{
  "mlp_ratio": 3,
  "positions": "learned",
  "lr_schedule": "constant"
}
Rows from block 2 of a small audio frame classifier, named by matrix and row number. Rows with one number belong to one neuron. Each number is 50 + 10 x the weight over its row's rms, rounded and kept within 0 to 99. All counts start at 0.
After each neuron's rows are labels from the 100 clips, of 14848, where the neuron reaches its highest value: "strongest on" is what is common among them. Only what is clearly more common there than usual is listed. The data: single English nouns, adjectives and verbs, spoken by a formant synthesiser in many voices.
# fc1: MLP up (model.blocks.2.mlp.fc1.weight, 960x320), inputs 0-79
# fc2: MLP down (model.blocks.2.mlp.fc2.weight, 320x960, transposed), outputs 0-79

fc1.114:50 44 59 43 32 46 57 47 63 74 48 57 66 54 22 62 54 53 42 48 70 43 36 60 38 57 37 41 66 34 55 40 55 42 44 35 47 69 53 66 46 28 58 74 38 47 57 30 49 40 58 43 48 51 63 57 72 64 37 66 40 60 26 61 58 58 55 47 42 53 49 42 48 46 59 49 33 61 55 54
fc2.114:32 64 55 55 50 40 39 41 45 45 52 47 61 52 43 46 32 55 61 65 53 30 58 50 65 61 56 54 45 59 41 65 59 49 47 39 52 57 39 39 56 47 65 45 49 55 45 40 53 39 47 44 52 52 48 35 68 61 42 56 41 34 51 48 59 54 54 50 35 44 58 67 54 39 50 49 43 38 49 34
strongest on: /æ/; /ŋ/; /s/; word: sang

fc1.546:60 44 54 44 71 44 48 51 40 26 48 49 50 44 56 38 49 41 60 50 44 55 74 34 58 43 70 56 52 47 43 35 51 46 45 71 61 49 48 52 52 69 40 38 53 65 28 45 50 52 51 58 52 51 47 38 47 51 49 49 31 42 48 37 57 48 39 64 41 50 37 57 58 52 63 56 54 44 37 55
fc2.546:39 47 51 47 43 49 62 34 46 43 60 24 71 42 52 31 36 64 45 57 35 47 66 44 48 52 61 61 42 54 45 47 43 46 45 44 59 26 44 45 45 49 67 47 56 53 48 32 43 37 47 49 46 52 43 48 53 37 61 55 37 58 63 48 40 38 30 67 34 49 66 51 55 57 40 32 55 64 54 32
strongest on: /w/; /t/; /ɑ/; /s/

fc1.277:53 49 67 50 40 36 51 49 59 66 51 58 67 46 51 46 54 63 62 61 61 51 58 51 36 53 57 47 65 55 59 37 46 46 52 43 51 42 52 41 55 44 41 37 54 72 51 42 49 53 51 13 50 40 60 51 47 43 57 59 63 55 54 52 51 66 38 43 48 54 54 46 66 28 60 54 33 49 58 41
fc2.277:43 52 48 58 42 58 53 42 48 63 64 47 53 36 41 53 66 47 44 46 68 24 50 46 54 57 51 40 64 59 59 66 82 66 51 40 30 42 51 33 62 47 35 45 59 51 63 52 63 35 44 53 47 50 46 38 55 58 51 58 53 56 37 53 70 42 51 48 43 50 51 36 44 47 48 65 34 51 50 63
strongest on: /æ/; /l/; /p/; /ə/

fc1.720:47 61 66 56 45 50 57 58 53 30 58 47 47 43 47 58 52 54 54 41 49 59 58 54 47 32 47 39 65 54 65 63 45 56 46 58 47 54 48 50 56 43 55 44 41 56 54 35 59 55 61 46 78 55 52 57 56 50 45 41 58 65 51 53 29 43 45 48 51 54 32 45 53 50 62 65 38 52 51 25
fc2.720:45 55 48 60 54 41 60 44 44 44 45 59 43 46 49 37 50 35 64 40 23 42 53 47 41 59 57 42 41 65 48 60 41 50 56 55 63 62 62 43 59 52 49 64 51 57 47 58 36 61 48 58 45 44 50 54 51 57 46 33 55 53 66 47 57 60 49 54 41 58 58 55 33 76 63 57 60 55 44 45
strongest on: /h/; /s/; /aʊ/; word: house

fc1.358:51 64 43 48 45 22 64 52 51 49 31 60 60 60 56 51 55 34 47 53 65 61 42 38 37 39 47 69 49 72 52 71 41 55 60 61 46 44 72 49 48 46 56 54 41 82 54 49 53 42 50 42 61 59 61 54 58 51 24 45 38 55 48 62 41 46 57 53 42 39 70 68 36 44 65 61 53 62 42 26
fc2.358:52 40 49 61 68 50 52 46 65 59 46 46 37 42 26 41 44 54 58 50 46 35 45 36 52 53 61 35 44 57 37 51 77 51 40 57 58 62 48 58 42 56 30 41 56 56 41 56 44 49 48 47 60 61 51 46 51 50 53 41 45 64 50 43 62 32 52 50 47 47 31 40 44 48 23 53 51 35 38 59
strongest on: /k/; /aɪ/; /ə/; /w/

fc1.45:39 42 64 41 61 39 45 54 52 62 42 41 58 47 54 44 48 28 27 80 62 50 42 39 50 47 44 44 76 53 57 42 48 54 46 64 51 55 54 55 47 48 49 46 46 62 36 56 56 40 50 46 55 54 54 49 51 59 36 54 48 63 60 27 56 36 47 50 46 43 62 45 60 42 41 60 74 58 49 58
fc2.45:50 36 44 55 67 45 47 64 52 48 53 49 29 43 36 53 54 58 43 37 51 44 53 54 40 57 52 46 44 53 69 43 60 48 65 52 38 57 43 53 40 68 65 51 57 32 48 64 38 42 61 52 61 61 45 61 51 39 53 56 39 50 43 62 56 73 51 42 66 54 37 50 35 56 43 45 50 57 47 42
strongest on: /ɹ/; voice: deep voice; /dʒ/; /eɪ/

fc1.31:55 38 46 55 56 47 58 41 40 48 34 48 53 47 53 50 31 63 68 40 31 53 60 50 65 55 61 58 41 56 58 55 66 59 47 51 57 27 36 49 37 48 51 50 56 47 55 48 56 58 47 49 53 52 67 28 53 54 51 64 43 59 39 46 61 60 54 62 54 51 52 57 48 64 56 48 32 52 36 44
fc2.31:52 55 66 45 53 50 47 31 49 50 41 43 37 60 38 36 42 57 38 36 52 53 42 57 54 42 55 55 43 66 65 36 52 48 57 57 24 53 54 50 29 24 31 42 30 45 55 60 56 47 48 54 71 72 69 47 61 58 53 51 59 64 43 55 54 59 66 46 64 32 57 27 46 43 50 50 38 45 40 50
strongest on: /k/; /ɑ/; /ɝ/; clipping

fc1.153:33 58 41 48 45 44 49 57 34 49 59 55 48 55 46 58 49 60 41 70 49 61 47 38 51 42 50 62 56 46 42 43 50 33 53 39 74 31 84 43 33 62 44 47 38 58 50 47 37 47 41 20 35 73 47 38 67 55 55 61 38 60 33 59 52 68 51 54 52 76 72 56 54 46 47 64 48 59 59 49
fc2.153:50 42 53 34 39 57 40 50 48 56 42 44 35 47 61 45 60 55 53 42 42 52 48 44 49 55 46 44 39 49 55 56 49 48 50 48 39 60 42 61 57 72 30 60 45 51 54 62 63 39 31 47 69 57 49 40 42 64 60 48 50 38 45 28 46 38 39 47 49 56 58 52 52 39 45 45 44 41 52 60
strongest on: reverberation; /tʃ/; /ɪ/; /ə/

fc1.672:45 53 52 44 62 67 65 48 29 33 49 54 37 65 62 46 52 58 31 40 68 65 56 52 48 34 66 55 54 43 50 48 30 39 47 76 43 34 58 46 40 41 43 50 31 35 34 49 44 60 48 52 58 56 46 48 59 64 44 37 64 43 46 60 30 54 59 67 37 34 57 51 37 47 58 49 48 22 51 43
fc2.672:40 61 40 44 48 48 67 28 58 69 57 43 56 49 29 36 59 45 53 49 56 58 55 54 51 39 63 56 56 53 72 58 44 67 56 49 55 62 44 49 51 56 42 34 30 46 47 56 57 36 56 43 37 42 60 45 55 57 56 57 65 54 60 50 61 67 45 40 52 45 58 67 47 29 43 66 36 47 54 29
strongest on: /h/; /æ/; /p/

fc1.670:60 42 51 62 56 57 67 53 40 35 43 52 54 56 50 38 30 33 64 45 46 52 50 43 50 53 56 47 60 35 52 52 47 54 62 57 50 48 39 57 32 53 44 63 46 58 30 50 51 46 59 71 46 63 57 51 67 46 41 61 33 51 43 57 48 63 48 70 40 42 46 24 43 54 38 60 39 60 49 44
fc2.670:46 43 53 45 59 53 47 47 77 60 50 62 54 45 29 59 48 50 65 64 35 40 35 41 35 51 54 47 50 54 59 66 44 50 61 49 39 56 52 58 63 55 43 55 49 45 47 57 36 63 64 51 55 37 46 52 49 56 53 45 67 46 41 48 60 63 49 40 41 42 52 85 35 56 47 43 43 47 59 40
strongest on: /t/; rumble; /oʊ/

fc1.307:58 51 45 42 38 62 51 61 31 49 49 53 53 40 53 47 51 61 62 61 46 64 65 46 58 65 58 50 42 61 43 25 33 37 62 46 57 59 60 52 39 54 40 30 52 58 63 46 36 42 49 41 55 61 47 26 49 45 50 41 60 33 45 55 48 58 28 50 52 61 55 59 39 36 45 59 63 55 45 61
fc2.307:52 39 42 46 71 51 38 43 39 66 50 51 59 49 35 61 43 61 60 45 38 48 55 52 53 65 50 53 58 55 62 48 48 51 54 58 45 69 40 33 68 68 76 50 53 41 29 64 38 66 63 53 56 61 49 44 47 28 50 39 47 50 57 49 57 44 46 50 42 61 43 38 47 45 26 51 63 50 45 36
strongest on: /ɹ/; /ə/; /ɑ/; /ɔ/

fc1.300:56 46 44 41 53 60 61 50 48 56 49 26 54 47 68 38 48 56 64 44 48 52 56 59 55 69 59 48 39 56 67 50 55 44 53 61 52 64 41 61 49 41 71 51 69 39 57 45 39 70 46 51 61 53 63 47 59 44 63 52 63 46 46 44 51 65 50 46 52 24 53 52 48 25 46 47 28 35 50 23
fc2.300:55 42 63 39 59 46 37 64 53 45 55 66 37 53 51 47 50 44 59 66 53 55 62 53 44 47 45 54 53 48 44 56 55 49 39 45 50 33 45 39 45 39 48 22 35 48 45 57 40 36 68 50 37 43 58 55 46 59 46 67 35 48 46 54 60 53 28 37 47 50 51 51 52 60 65 64 49 49 63 61
strongest on: clipping; pink noise; /s/; white noise

fc1.410:41 51 57 44 57 54 57 45 50 54 65 59 46 55 69 66 49 44 68 38 36 54 61 66 46 54 54 45 35 48 53 44 51 71 41 48 67 46 84 57 56 54 43 43 52 54 45 72 38 54 52 53 43 48 56 34 48 54 55 64 43 61 59 33 51 62 63 47 57 63 58 41 31 49 51 73 56 39 50 56
fc2.410:48 57 52 40 26 45 46 45 52 55 61 51 63 52 49 37 51 49 53 36 62 43 31 63 37 51 36 70 40 39 70 67 51 49 49 45 54 42 57 41 52 42 50 40 60 53 61 47 45 50 56 59 42 49 41 69 65 49 70 33 56 63 45 52 53 65 39 45 41 50 62 69 48 47 48 57 52 44 52 61
strongest on: /ɹ/; /ɪ/; /ŋ/; voice: child-like voice

fc1.107:62 66 30 28 54 47 34 40 49 49 49 43 58 46 53 34 60 43 35 55 57 50 56 39 49 47 44 49 45 38 52 50 54 64 62 49 30 54 47 71 47 43 69 62 50 56 57 42 46 35 40 56 77 52 31 42 55 53 46 50 52 48 37 47 58 51 35 78 42 73 39 28 57 49 51 65 50 41 51 57
fc2.107:56 59 58 44 44 46 49 63 56 45 54 40 40 67 44 61 47 64 50 30 44 45 48 51 43 61 61 55 55 56 47 72 49 58 66 51 44 51 55 42 45 27 60 37 52 51 50 52 43 55 54 51 54 42 34 41 57 46 38 47 47 81 43 44 39 57 46 53 43 55 46 36 43 54 45 36 58 42 65 51
strongest on: voice: deep voice; white noise; /k/; /ʊ/

fc1.448:55 51 46 53 45 43 70 67 38 41 45 20 48 61 64 50 35 38 50 65 53 57 56 44 69 55 55 47 63 54 38 41 60 57 54 58 51 50 54 62 39 58 69 62 55 48 43 56 39 47 31 51 44 49 34 35 42 51 52 57 62 62 51 48 65 54 48 41 39 55 64 39 52 30 40 35 41 49 74 44
fc2.448:48 60 52 58 47 40 30 50 55 56 54 50 61 35 43 44 40 49 51 46 49 63 50 68 64 43 59 43 48 64 44 46 64 54 43 59 42 52 46 47 51 48 58 40 39 56 37 63 42 39 37 52 54 53 47 52 51 35 34 54 58 41 63 64 39 36 50 73 52 29 46 43 39 57 49 44 39 64 45 52
strongest on: /ɝ/; /ə/

fc1.261:46 50 71 46 27 51 60 57 69 61 53 51 68 49 50 49 56 63 49 63 47 41 41 50 31 59 68 45 61 61 63 33 63 50 51 63 51 53 50 48 52 24 63 48 47 52 45 52 34 44 68 50 45 50 59 61 46 54 49 55 58 57 32 61 51 60 35 35 44 39 57 36 62 31 35 51 42 66 67 48
fc2.261:49 52 54 44 40 30 65 43 38 49 69 47 57 44 33 40 34 51 51 54 57 33 56 75 57 60 55 68 41 53 43 46 41 47 44 51 39 45 42 50 68 49 50 38 32 62 44 42 41 35 56 41 55 41 44 38 63 76 32 57 46 64 42 48 65 46 41 52 39 42 37 60 58 43 59 58 41 52 66 44
strongest on: /æ/; /s/; /ŋ/; word: sang

fc1.561:67 58 79 50 52 47 46 45 48 49 47 59 49 53 28 34 54 69 52 52 43 48 46 50 32 58 34 46 53 60 49 55 52 39 42 50 55 57 46 62 44 59 77 53 59 41 44 41 47 49 50 46 70 65 52 50 55 40 54 58 51 39 55 36 36 36 37 56 43 67 25 49 39 42 59 53 52 68 57 41
fc2.561:49 57 41 40 24 40 58 57 54 49 44 45 49 53 44 52 54 54 37 40 34 51 53 41 60 47 40 61 51 68 65 24 51 65 44 49 47 59 45 49 63 14 51 58 43 71 66 62 49 46 44 41 37 62 48 36 55 63 47 42 51 55 51 58 62 62 57 41 55 30 49 42 60 49 68 41 48 50 43 41
strongest on: /f/; /ɔ/

fc1.356:49 40 46 53 43 37 65 58 48 37 50 57 33 62 59 50 72 50 48 45 57 45 72 62 47 36 57 55 60 55 52 39 42 49 38 52 44 37 40 46 58 43 51 52 65 56 36 49 50 51 62 56 39 50 57 59 56 58 47 50 45 46 50 59 53 63 54 35 30 47 49 60 55 63 47 52 48 49 47 37
fc2.356:45 66 53 55 41 31 55 42 69 66 49 38 47 50 37 48 37 52 55 65 55 38 37 37 31 43 59 46 30 65 38 50 47 47 63 43 38 66 63 43 50 40 49 63 35 59 82 60 47 40 54 47 44 35 38 56 40 51 56 50 55 53 45 44 57 52 32 54 43 48 64 60 47 46 51 60 52 54 54 45
strongest on: /t/; /æ/; /b/; pink noise

fc1.643:46 69 49 39 66 52 50 62 43 55 34 52 47 50 53 57 60 25 59 38 48 56 67 42 72 45 52 62 46 56 53 60 42 62 57 60 55 46 65 37 38 68 35 40 53 48 57 53 45 61 53 48 32 48 53 39 49 59 47 49 58 40 58 65 46 50 61 63 40 46 55 63 67 32 41 36 56 58 40 47
fc2.643:54 53 30 51 58 66 59 41 53 71 49 55 69 51 37 36 30 60 55 46 45 40 49 48 31 35 55 43 57 51 53 48 56 59 36 47 54 29 55 52 64 39 46 42 52 45 47 61 53 54 54 55 54 49 55 63 47 55 53 45 51 52 46 61 59 44 55 54 50 38 55 54 57 52 43 45 48 40 31 21
strongest on: /k/; mains hum

fc1.540:48 50 69 38 62 37 37 62 49 55 46 50 51 44 50 68 59 45 48 67 48 64 58 55 54 48 54 45 75 43 67 48 52 63 47 67 43 56 51 57 32 45 48 42 54 74 50 45 43 38 60 43 41 48 36 55 58 48 36 36 45 60 31 40 49 51 39 40 44 61 37 23 40 31 37 50 56 55 62 43
fc2.540:51 57 40 44 47 38 48 41 49 47 47 47 47 59 39 52 39 55 29 33 52 40 54 65 32 55 53 54 53 44 50 40 50 68 66 31 44 53 48 42 57 42 43 34 62 42 41 49 50 48 63 45 46 58 65 42 52 53 43 58 60 61 47 61 50 41 57 59 51 45 45 43 52 59 61 43 59 64 63 43
strongest on: /æ/; /p/; /θ/; word: path

fc1.238:42 67 50 48 56 62 38 53 54 58 44 48 45 65 60 45 62 43 53 43 46 49 50 51 57 48 45 60 66 53 46 53 37 59 50 45 50 44 72 66 52 47 55 39 69 45 49 32 55 44 46 55 48 64 37 57 56 42 54 35 64 40 55 56 47 58 48 47 57 62 61 36 61 18 48 54 53 37 43 45
fc2.238:49 52 51 41 63 43 59 19 41 50 35 38 52 63 49 39 40 50 58 71 61 63 46 50 60 51 47 56 51 48 40 52 55 52 57 57 49 44 48 38 44 44 47 46 45 24 41 43 42 44 50 50 57 59 65 45 60 46 43 55 37 51 54 63 55 49 50 63 41 57 37 51 39 40 64 63 44 60 41 30
strongest on: voice: deep voice; pink noise; white noise; /ɝ/

fc1.724:43 51 50 52 58 39 41 44 51 42 45 58 45 37 25 38 43 53 57 59 55 55 63 44 51 69 48 52 48 59 45 45 68 42 42 42 50 60 42 43 54 42 60 55 40 46 41 55 44 38 56 47 49 57 69 46 58 38 48 56 46 59 52 37 52 56 46 36 57 61 53 39 62 54 37 50 51 48 60 49
fc2.724:52 62 46 38 49 47 74 48 37 49 59 52 63 54 56 54 46 41 58 26 46 51 42 67 46 48 64 45 43 48 55 42 44 52 37 47 50 60 51 48 67 49 53 55 41 43 59 52 48 28 50 34 45 54 52 44 61 49 46 53 54 63 56 64 52 49 43 60 40 49 39 53 70 47 58 50 45 61 53 41
strongest on: /ɹ/; /ɔ/; /ɛ/; /tʃ/

fc1.333:63 51 35 41 44 46 51 46 35 59 33 58 59 34 42 65 56 48 68 46 33 55 51 67 48 58 52 68 50 53 50 55 65 60 56 46 40 51 41 84 49 69 52 60 69 55 64 44 50 45 59 49 35 43 41 52 33 63 69 62 61 46 52 37 55 50 55 54 63 49 46 48 58 58 48 35 59 46 51 45
fc2.333:65 36 61 42 60 44 64 59 77 53 48 54 49 55 24 71 41 40 58 62 43 41 55 38 40 62 54 36 51 46 57 62 45 48 55 53 52 58 65 62 50 65 55 60 49 29 52 58 35 43 54 34 59 62 33 31 62 42 63 48 66 81 46 41 65 50 50 48 39 45 60 36 51 45 54 49 48 40 63 57
strongest on: voice: deep voice; pink noise; clipping; /w/

fc1.352:50 64 59 47 54 68 63 35 65 57 50 41 52 62 59 52 54 37 54 46 57 47 73 57 47 42 44 61 46 50 56 19 36 55 63 55 60 45 61 41 37 38 48 60 55 35 47 45 58 60 35 35 57 52 47 69 51 50 61 41 40 46 53 55 48 63 58 55 61 57 59 46 42 49 47 58 45 49 42 44
fc2.352:53 50 42 58 47 36 64 37 42 58 62 49 58 56 44 45 49 50 52 47 47 51 52 56 44 41 52 45 29 49 42 42 47 47 50 33 46 48 42 43 56 59 44 40 51 41 39 55 54 31 61 40 46 54 57 47 49 57 46 49 45 56 45 74 44 47 54 61 52 58 55 60 59 35 56 51 40 61 56 26
strongest on: /w/; white noise; /m/; /ɑ/

fc1.81:50 59 40 52 39 37 54 48 49 45 56 51 53 42 43 57 63 55 40 46 49 60 50 68 53 46 27 48 75 38 51 39 44 40 50 51 53 46 59 57 40 57 34 53 57 49 47 24 41 68 61 52 49 46 51 56 55 62 45 48 45 65 44 51 53 51 45 46 41 47 51 33 30 47 60 56 55 72 53 46
fc2.81:37 51 37 48 36 62 51 49 35 51 69 56 71 46 52 58 54 39 50 58 54 62 66 49 47 60 58 38 53 40 42 46 31 43 57 62 34 67 47 33 44 63 41 54 61 43 42 63 46 46 55 51 47 53 51 68 69 53 58 48 56 48 61 58 33 43 38 60 33 47 63 52 74 46 41 65 39 51 46 60
strongest on: /æ/; /p/; /θ/; word: path

fc1.38:36 56 59 56 56 49 50 43 58 56 60 54 38 57 47 46 53 50 52 64 52 53 50 53 46 44 39 43 63 45 65 65 55 43 48 55 42 59 62 44 50 41 60 42 60 68 51 49 43 44 38 47 43 46 68 63 67 58 43 57 53 52 33 48 53 46 40 43 39 46 51 63 40 42 59 44 51 55 47 44
fc2.38:53 38 58 54 42 38 55 41 64 72 44 54 44 51 43 62 63 54 25 46 61 24 30 52 54 51 52 52 46 45 44 57 57 37 52 45 52 54 49 47 33 45 39 43 42 47 52 41 55 49 72 49 54 67 49 51 55 53 51 52 58 53 37 40 43 42 36 44 36 42 38 48 47 31 48 67 50 56 49 60
strongest on: /æ/; voice: child-like voice; /p/

fc1.424:50 46 75 47 55 45 43 46 34 52 48 67 48 38 31 49 55 48 35 65 52 53 51 49 48 54 50 42 40 55 65 37 42 56 44 48 53 42 58 42 53 42 54 42 59 41 31 60 31 20 46 54 44 51 55 52 77 44 42 45 49 51 50 42 53 51 37 52 33 48 43 57 41 37 64 41 48 43 50 50
fc2.424:57 38 50 49 43 47 54 67 55 57 52 48 58 55 66 42 27 36 63 32 44 53 52 44 38 66 58 43 54 62 50 60 42 46 53 56 45 60 65 59 55 41 55 60 56 59 45 41 46 81 50 63 50 32 42 64 55 55 48 51 57 61 48 41 47 64 57 59 48 56 46 48 33 55 45 41 38 48 58 47
strongest on: /f/; /ɹ/; /ɛ/

fc1.55:68 56 65 40 58 42 64 71 44 49 31 69 52 49 40 51 52 29 30 60 48 53 61 45 47 44 55 56 62 80 51 60 46 58 50 69 57 47 46 48 45 41 52 49 57 67 61 73 41 61 36 49 40 48 60 44 47 51 50 46 44 46 53 65 53 51 56 58 44 38 51 51 47 53 55 33 58 58 36 36
fc2.55:54 39 39 53 60 51 51 38 55 65 42 48 53 61 46 25 41 62 59 55 48 48 38 51 45 44 57 50 43 43 66 59 62 47 41 47 44 44 63 53 60 60 50 57 61 50 56 51 49 49 42 45 60 52 56 60 42 57 55 44 55 39 47 55 57 40 54 43 67 54 41 58 58 48 41 47 40 43 40 38
strongest on: /k/; /n/; /i/

fc1.22:58 45 55 64 58 33 57 45 41 42 59 54 54 58 42 44 42 58 60 43 51 43 61 63 44 56 39 52 56 54 57 61 68 37 45 52 51 64 52 53 35 55 56 60 55 56 34 46 59 63 50 55 50 55 74 52 58 47 43 75 35 46 45 60 48 53 52 46 33 32 32 53 55 68 55 63 38 61 55 42
fc2.22:42 59 51 28 53 52 49 41 54 58 32 45 65 59 51 39 38 45 76 51 45 48 45 43 45 61 62 61 32 46 59 53 45 43 61 35 37 53 53 55 48 30 56 58 54 59 38 54 54 40 48 61 33 63 57 50 61 56 57 54 61 38 57 40 61 76 50 48 61 42 71 73 50 50 62 45 46 51 56 44
strongest on: /k/; voice: child-like voice; /ʊ/; /ɑ/

fc1.296:57 42 56 53 55 60 57 36 63 35 41 54 55 47 45 59 55 50 57 40 41 54 68 40 38 67 70 51 47 60 39 43 53 54 46 54 56 55 58 79 37 52 44 56 63 65 40 53 54 57 56 62 53 59 47 27 40 41 52 54 67 49 51 40 57 44 45 51 65 55 43 39 70 45 75 51 46 45 53 58
fc2.296:53 39 56 50 53 65 58 52 53 57 51 31 65 70 47 36 38 59 51 54 61 43 62 32 46 60 53 48 36 51 41 53 41 28 43 48 50 54 48 56 59 43 56 48 61 40 58 39 42 44 59 46 58 55 39 44 44 51 42 52 37 47 63 42 37 49 32 66 18 44 49 42 62 59 51 50 52 47 39 65
strongest on: /w/; /i/; /l/; word: wheel

fc1.373:48 61 53 42 45 61 64 59 71 52 52 56 45 79 64 42 47 43 28 40 60 49 52 44 58 47 52 51 60 45 37 59 38 56 46 57 45 50 58 60 49 50 45 54 46 45 46 45 55 45 42 64 59 59 43 52 62 55 54 44 65 47 30 47 37 46 56 45 51 44 47 54 30 42 34 75 52 43 38 47
fc2.373:50 59 44 46 59 40 69 23 56 61 49 53 52 39 36 47 32 63 42 34 58 50 38 61 45 48 56 55 43 62 61 50 56 54 60 53 41 56 39 65 50 40 67 36 40 48 39 45 69 38 61 43 36 57 68 49 43 61 62 51 46 46 45 48 39 64 43 46 44 41 56 49 39 38 55 46 47 52 34 53
strongest on: /h/; /ɪ/; /p/; /aʊ/

fc1.732:42 57 32 46 52 56 48 56 50 46 42 57 66 58 54 49 47 52 59 40 56 58 65 40 55 54 63 56 28 44 42 55 28 52 63 60 55 36 61 63 56 54 48 54 57 70 52 39 49 40 37 59 55 59 42 39 48 49 44 53 41 44 37 38 53 62 60 63 27 61 51 49 56 38 60 49 35 45 45 52
fc2.732:47 56 50 54 50 38 57 36 63 48 66 48 76 61 60 46 52 57 50 50 36 48 51 37 57 45 55 42 58 47 44 52 52 41 52 49 69 51 47 45 35 60 73 43 51 52 49 56 45 41 38 51 40 18 39 51 52 33 62 58 55 47 48 47 34 43 48 41 43 63 64 72 52 47 48 42 45 69 55 50
strongest on: /w/; voice: child-like voice; /s/; /ɑ/

fc1.283:51 47 45 59 60 48 52 58 37 39 48 28 48 33 54 50 62 48 41 42 44 53 58 60 60 45 45 56 45 56 48 46 62 51 42 57 46 31 75 36 43 46 46 59 39 55 46 55 46 53 57 45 47 53 50 37 28 50 55 57 61 53 56 48 46 58 56 45 43 60 72 45 54 60 57 65 65 41 45 51
fc2.283:74 60 38 49 38 55 48 67 51 56 30 46 52 59 27 49 65 45 58 42 51 60 48 63 43 48 56 67 43 61 45 41 60 57 57 35 55 40 65 64 45 37 56 55 53 48 67 32 60 55 34 59 45 51 35 42 48 49 67 51 52 59 37 60 56 54 60 66 48 53 67 45 47 46 43 46 66 52 53 48
strongest on: reverberation; /ɪ/; /b/

fc1.666:57 46 42 43 65 41 57 55 54 44 46 47 53 43 64 49 58 41 64 49 51 48 56 49 48 43 77 49 66 60 39 56 51 56 69 57 48 64 48 56 33 56 50 63 56 67 37 52 52 54 48 40 50 59 60 48 38 38 63 61 55 47 40 32 49 42 50 32 52 47 63 54 58 50 48 50 54 58 59 37
fc2.666:34 49 39 58 66 44 35 51 47 67 34 64 44 31 45 55 57 65 56 44 48 55 58 61 33 56 59 48 53 54 55 52 44 47 41 45 49 47 53 23 50 51 59 48 45 60 46 60 45 44 59 53 44 40 50 54 57 46 40 72 53 51 52 64 56 36 37 66 43 53 47 49 58 60 60 32 44 58 59 43
strongest on: voice: deep voice; /aɪ/; white noise

fc1.709:46 52 42 47 56 59 41 38 47 35 48 71 62 55 26 51 58 50 50 70 54 57 47 25 43 45 39 55 43 44 38 39 39 50 44 47 59 56 72 57 69 58 48 49 54 51 45 45 33 61 53 45 50 56 57 26 43 51 22 54 34 36 59 50 52 52 51 64 32 63 48 54 59 44 44 32 52 53 50 53
fc2.709:34 41 47 47 54 36 37 56 46 43 61 51 62 54 37 57 38 45 53 44 52 63 59 56 44 49 64 44 31 52 41 60 38 44 57 43 69 52 55 40 38 48 39 56 53 43 65 51 30 50 54 59 53 52 36 54 61 32 56 59 33 51 45 53 52 54 49 54 47 62 49 43 59 58 58 37 43 53 48 50
strongest on: /f/; /ɪ/; muffled (low-pass); /ʃ/

fc1.523:43 48 59 42 74 47 41 48 52 43 52 47 37 35 48 53 37 22 58 45 50 53 74 57 49 57 68 46 56 45 49 55 50 43 36 59 42 50 41 57 48 59 53 47 51 47 57 58 39 45 58 51 52 51 44 45 41 49 63 48 52 67 58 34 48 49 39 48 57 44 42 46 39 64 47 47 71 47 55 50
fc2.523:33 54 31 47 68 67 53 40 46 60 36 41 38 44 55 41 70 45 44 53 54 39 41 54 50 55 31 66 48 70 50 61 44 46 43 39 55 50 59 47 29 75 32 49 60 39 50 56 50 47 41 62 43 57 61 49 50 68 52 58 62 39 22 41 53 40 54 52 66 59 71 47 40 52 50 50 53 38 40 41
strongest on: clipping; /aʊ/; /ɑ/

fc1.220:57 38 53 47 53 42 56 50 52 26 49 60 42 55 37 54 55 50 51 60 55 49 36 58 39 58 54 55 61 48 36 52 44 50 44 35 58 47 76 61 68 52 60 37 34 52 35 37 38 48 58 37 49 42 35 31 68 52 43 41 40 36 57 55 46 45 53 52 39 59 41 53 65 62 57 32 62 46 51 31
fc2.220:55 45 62 41 40 40 62 57 47 54 50 51 52 63 33 43 40 50 62 42 57 52 45 51 55 61 49 46 44 66 63 52 42 32 54 44 46 48 56 36 45 27 47 57 45 28 46 57 47 55 44 60 32 49 50 53 66 57 52 66 46 57 56 65 55 45 43 51 48 42 49 63 40 51 72 56 55 55 34 53
strongest on: /f/; /ɛ/; /n/; rumble

fc1.80:48 51 49 55 58 63 60 51 58 51 50 61 32 59 47 58 58 36 48 57 57 44 38 36 34 48 41 54 46 53 40 43 40 55 56 40 73 54 62 48 40 63 50 57 46 49 61 44 55 63 45 43 55 65 37 40 41 29 46 37 58 61 55 52 49 49 65 57 70 57 58 35 65 42 28 43 47 54 56 50
fc2.80:50 41 42 53 58 62 52 48 61 47 38 47 54 35 44 42 40 41 62 38 51 51 38 58 35 53 57 55 44 58 66 52 50 41 43 49 55 46 57 50 48 32 69 70 59 45 66 55 48 55 46 48 43 60 57 59 39 34 39 44 53 56 58 38 46 60 33 57 52 38 48 67 61 54 47 45 57 43 39 48
strongest on: /ɝ/; /t/; word: sister; word: apple